From a checkpoint of a small CTC audio transcriber: arch ecapa_tdnn, 6400 steps.
Rows from block 7 of a small CTC audio transcriber, named by matrix and row number. Each number is 128 + 24 x the weight over its row's rms, rounded and kept within 0 to 255. All counts start at 0. Numbers have three digits each. After the name is the row's rms in percent of the matrix's.
Before each channel's rows are labels from the 100 clips, of 14976, where the channel reaches its highest value: "lies over" is the class under the peak; "strongest on" is what is common among them. Only what is clearly more common there than usual is listed. The data: single English command words and digits, spoken by a formant synthesiser in many voices.
# c30: last pointwise conv (model.blocks.7.c3.0.weight, 384x384x1), inputs 128-255

lies over: /ʌ/
strongest on: /ʌ/; /w/; /n/; word: one
c30.47 098:090115147162133150126121090127101130159117140093137153102089115168158131132146127132139134114140166106194109154139120145134151103148146132125106075120127141151144106117157112089112119166157155108105132119149168131118172150123195117121108178140110145174130088146131103118101089178133144111184114142090127103098108152137152150148150142151130138122133124173102150251141109124128130142118

lies over: /oʊ/
strongest on: /oʊ/; word: zero; /h/; word: hello
c30.328 088:127124090122129109199084130110119097155178088099136172169108122069117105204131147120112125145112125111115116151148111116163153085142097112117156111088125105111149109129121122121112107154077116165119122094130118111168129121145132111128124143118115121108147119117113151107102138118112103122174129166183119145151108120130151139122094157130106139130144108163112143135094133121128145091117

lies over: /s/
strongest on: /s/; /j/; /ɛ/; word: yes
c30.78 096:163133086155083126079111109134124152157098132085099133131152123132114132101127112076127100110128096167090137148108136117107120099119126116116151149110143100130136129121099163112098141081119153111153123085104126103097141126098094096059150111120112113171118093148147129126129080090126134167096114107098152143139113119104096136105157145110151142146132160106100137107124159117100099138136

lies over: /ʒ/; /ɛ/
strongest on: /ɝ/; /ɛ/; /ʒ/; /m/
c30.220 101:135140145091123129150120113146171110140110150146072175115119108068108163135106098136117131123175120142146139153123151150139139151108116138125121141141133089138139131125143124128091109141149103135117143158096145134136097135131156126116144145139137148159103138139101145130137090147131114139135185117166102126091130091110128113163140104125156115101115154190118120111114135110121127124109

lies over: /ɪ/
strongest on: /ɪ/; /k/; /s/; word: six
c30.81 102:093126158136129122128189134119125131133110128095149155107144088153119103140107155176177104145141139147155106150080125130146133144170146101126176141142137125126130137124144153107127154103135133132087125164122109111149137180144151086147161098132110101145122126144107145120132128118126125123125127110130119163125138096107096111137084143144118125147147127117144102176130121131122116120108

lies over: /n/
strongest on: /n/; /aʊ/; /d/; word: down
c30.253 103:115159114116129061162117112132116103142125183139123108135135099096127131138121104101125114095122077180119141111133158141147119167120183136113130124114137138095117094151152138137134137122123165169117135123139158131130137120156118145115094142129143122104095156151167127113148141112113155100171145074176149143160093209102121132135119164099111111115092095157129129098112141145155138142129

lies over: /ʒ/
strongest on: /ʒ/; /m/; /ɝ/; /ɛ/
c30.164 094:123086130138108101124137139102131137107106146121098053115092115162137129064097127174126116100127159140127127095143135129099129124125128163108136191169173141116164107105106099148106096119105123107147111140115164162130175132152098095097156113102152152114116122121095175173088130123122077144143111125124111130085156106142123155138095147124116139129140142121119121125186143119067141133118

lies over: /s/
strongest on: /k/; /t/; /s/; /ɛ/
c30.277 098:146140128129115120124131121131140117145118122107151140153122093130106141111115165139145093090147147183117123145107151147118102140129118127114136130115085136121150118115136087064156133076106117154124133118116108136102152116114101147169138117101163130147148081124095110128136092182102098106140175186144139107146128134099130117126100144131171112136157119101107145141203090098104145109071

lies over: /ɪ/
strongest on: /z/; /ɪ/; /oʊ/; /ɹ/
c30.64 109:158106128131099123132179160106130127119121134115128121143100119099099123124139089133106116141112125152172098115119142090113150134142145138100086077094117133123104130134131098168165101131113100122119116140142116157096113092173129135165156118177117123125084153133146140097126132119124114147194115138153096128147115153112142130129105084119122153124114167129194126139144102188109100152130

lies over: /ɪ/
strongest on: /ɪ/; /k/; /s/; word: six
c30.297 107:141101102188148120104112117125161157128139097108141160144116161103102095119119149164124100165101111129129123130128149102119120071106164124098128129090149173097129131132105163119103090121130104128141085157062096127099161152123159115100153138148163155119135150124127123139136151120121103111129110145104107153119165107117146150148116116143140140122121100120137111170164121156128135134087

lies over: /ʌ/
strongest on: /n/; /ʌ/; /w/; word: one
c30.141 111:082104129132112141171137069064125111101113088127123141129124157167120156164139122148156143145144132092128112109101075115103171135134116122146058116165145083228135121153141138121111164152151136121096126188146174178134134130126136111114099142112144113156103127154155112087123139170108105114163160125081131092135091148135156114144160111120147171123121123142112121169098109143095136141138

lies over: /oʊ/
strongest on: /oʊ/; word: zero; /h/; word: hello
c30.334 109:167103163134133156138080147115139117124128153151105148123120100168112105135085138125137169108146161090100113124129146141135093074122178124106119084151089132153149128108142138106129169118148113129132127136116165108161087129162143119113139109112164116169090134118146105125110140160156137161139157155126125128094182140120145123174118129151158126169123108128137111162145149157098140135131

lies over: /ɹ/; /ʒ/
strongest on: /z/; /ɪ/; /oʊ/; /ɹ/
c30.60 097:152134140104093124144117115144129136122114110124148103109118164146147132159111116118109145094139116133095133137068119150110141137102129071173110177146140131104105090108113109110119127195155098152183153111107134114146102119133133129097113117140155126154104122083129143153121103110107135193179130129135130124101115176127146088135144162124169166125106113125133127156100169100135165114137

lies over: /ʃ/
strongest on: /p/; /ʊ/; /ʃ/; word: push
c30.224 088:154121142116113176107112118148113099138133125066113158108166128115128139146097131178152113100203160111113120119096103120127104133142131129162120107131113143164158137131107111100117144142126113187119103134133119168139131116148087138101124135084168138145135166097116145140148103117147140114105168131139146110175127120107125116108140148140124107105115144106128106126101177136174129107118

lies over: /eɪ/; /ɪ/
strongest on: /p/; /eɪ/; word: play; word: repeat
c30.85 098:148170125161137129118170096134140110120161134103135170118161109105123135113121134093141160133133105117158123150164123117136175149131117088114169094092103083091131158094113142154157166140104112076122142070104127154154154129128120145116163159101156138149119099117156095145131130094134135140112101149124109119082143133150141136139114135096122160134155148130122115202111153092110119133176

lies over: /ɹ/; /oʊ/
strongest on: /z/; /ɪ/; /oʊ/; /ɹ/
c30.116 099:125122130122145153123141105151141134154119120125170112098062144164130097158140105121132129141135160108135107139130120173151153164106098123108170137100114132134123112114167143103127133145144112107101126096149127145142131117118125123084114090143127103113132155114155106096123147116120153166193129103136163113122149111099205124117128148154103140123125121135097146155101166092102150090120

lies over: /ɹ/
strongest on: /ɔ/; /f/; /w/; /d/
c30.125 087:122143130156113117115123104096132086140102101121054084145124116099123086091090134120171163093173098165120134114145155133134122134101138115138129111147141127119142109144163112141142142111165100107104129106160142131120134160092130170100111154097151134142156141100125106092131104128120122138114127127143140139112125143103139115163104150115148120136141113125130134145109136074111169114131

lies over: /ɔɪ/
strongest on: /p/; /t/; /ɔɪ/; /n/
c30.9 096:135133139135095116089168136106086108152136085116121158131090148120159122109131157120153110125130127091138092101128095160103110172161148122176155132162131119104173105111136131155155125137097120122156099111137176152130142142127134119154163115132173148111149135113143139160104078108190146157123140154151181117089123120146107063108131145144105151084096145080091142133084164124148130128145

lies over: /ɪ/
strongest on: /z/; /ɪ/; /oʊ/; /ɹ/
c30.76 100:133097107115137131144141099081131109144168153116090173114119172157072153155107143124077150097058107118169157116135136117143144128137105116114118149150135096076126121103120085084136142160144136152170101144156103132093142132121146086106127170134115131138090098113067128092083180122076149143142140135103140128073141137174110119113142151135114080173107103115154137139144153143119123145128

lies over: /n/; /dʒ/
strongest on: /dʒ/; /tʃ/; /eɪ/; /n/
c30.254 095:175129107089120100112131172130107111135151159127075126144187122106134144119158129104185098177106110139122118145152161070134137148127108156100133109116124152131157103120086119173118081083121119103129169145160127139108125123117127118139148098137122099095107092100138115107154140116136137131102131083119112114120144087109120097151140104163144155142085118159148118143143153131187142105085

lies over: /ɝ/
strongest on: /ʒ/; /m/; /ɝ/; /ɛ/
c30.169 107:149099125136124172154127112140140105123140084105136152095109138154099108136108175109193130136107162100135123131129110177122138142155130153098120095115173088142115150099150144118152112133114152104128131122164155122146118135148144139119085161126139111176135107120104138101116133131136125141151129119134124147119162153086138083143152100090164133132146157158146127125120105121095175142098

lies over: /ɔɪ/
strongest on: /t/; /n/; /ɔɪ/; /p/
c30.252 097:120127097111106144101107128124144136140141114161119125123125177136100088130129132132096128143117112085103146095138123159132140136138098083081128081124108114150125119087155109097121105124136163102117151137128148138171158118158143138111118094130176123108123090108122134130149135144158105129117126150133171112129109107120120106142116108148125150133175100123113098136165152121106120092130

lies over: /ɔɪ/
strongest on: /t/; /ɔɪ/; /p/; /n/
c30.40 105:127141115127117133105113103097139135108132105160153141138114137146131124071125109118087100089120164092181127132115137076110089118091127131103112156124131129099140150159110161095106169120135111120182118168108109096081128130110146110155100107124130126159141120117104105146115093113200112148078129105158094123135183124131126137114125140187093084103119192153127100092152123084124167105148

lies over: /ɪ/
strongest on: /ɪ/; /ɹ/; /z/; /oʊ/
c30.29 087:105117127094136172133117080142126117146094108103137070134115123120129146152142131162123153138105141079161125157126153077131117167126101110123108106123122105082138119109110114145078130159169137106142143144125113135129107109170173156086103121127149105123141128113151133133058140088121143105157141129122123136122140128143190136124140080124094132128115075114107109180095160100107111097144

lies over: /ɪ/; /z/
strongest on: /oʊ/; /z/; /ɪ/; /ɹ/
c30.269 094:099126146162131105140090121094155145099121062110096125187132137091146108149150138099116109111092108129138117155160137125177113106107171111112143077093123159144128104097100124101130162135094134106112098127151161115093143109143118100133157146077162089112127132156128124086112112088144122096098118141148137134151129137146131134159154131107133193150132112125115124159136100139123114153133

lies over: /ɝ/
strongest on: /aɪ/; /m/; /ɝ/; /t/
c30.102 102:156114115119104148128130142108136134125151134126158126178136138147172154105189140152094131113101142151104093132111127135136097110125099180148162118082124153129143113122137099121120132172141122128104126084122170115156121114115119150121114140153099140115109147109142096141113122183123117114118116129136187116174152066168162142118121119124144093176113124141125116138132054112127148119147

lies over: /ɪ/
strongest on: /p/; /i/; /ɪ/; /ɹ/
c30.126 105:165154082108169142172094138111125188111162117093115164082046151127126120143126150120112107180161134118110140143115097099154127153120137130143144160171124087128135121151122125123104128098184132100155164151138140120117090075099100116121152138121128193129111130109146118101124125107125141136092127150117112131131126117171149122099154132155075106105135181099118101161134173152114101119160

lies over: /eɪ/
strongest on: /eɪ/; /t/; word: eight
c30.343 103:147132172138172104142152096142142152135141110153108154107147101164138136159133112130116120099120140134122145116141102080123126114060112092143123180131117186169095156136133109128143126115171086149150116099095117132149159110139118125120102115126144107088161145115133113122154130094118128156096171132157135124150136095150132169124147095139114114158163103141165115105143122162095095139160

lies over: /n/; /aɪ/
strongest on: /aɪ/; /n/; word: nine
c30.58 108:116125099170110136154165168112139131169153132140120138104124167120134120116114130143113153105136135126168098130144112181146139185127136150093164114143111137106085104142102133168127120177152159111111148140149143123113100147117132115120136145137101123125120110156151137164079150147120115091138080132150099116132107146124128132100131135105124101128175113173148121144135106090102133153141

lies over: /ʌ/
strongest on: /w/; /ʌ/; /n/; word: one
c30.234 102:113105148113133135091155108107082145120166090086141120140149124169167169112135078121095084105143127135133155133140150114150148100136131129137121145119145114114137135137110070093153133123121137154165117124126130133078160135117168130079165133141128137145123149186126136121109124133121125153160125157094166100144125122091139141134134080114130132216105113148113105225122128144115108095160

lies over: /ʒ/
strongest on: /ʒ/; /m/; /ɝ/; /ɛ/
c30.111 098:151103133157094123121149094140138131162109128106087135143114118120165162111091118166145091176103093125089098081082122115129152135074121119148116137186158152109148132120095179148165090117121146121140098151110093111087114117165111100126132167155128120146137146098116096177138114113135115136140141104162136143089108104146129165122137159136140119151132122161154149081126146118114112106117

lies over: /ɹ/
strongest on: /w/; /d/; /ɔ/; /f/
c30.341 106:128120128144123125100138110113078110123078137174109124105102152130157167147142145144121185097135191130134121122136109116139125129120133106106155129133113111119119142103104088132161085105147104119135111147113118112125155076085107185144105084123146143121133117142121112120147132129070134159110119158179155105152063180117131115130120132144145129114132119126105113146163162126142138091155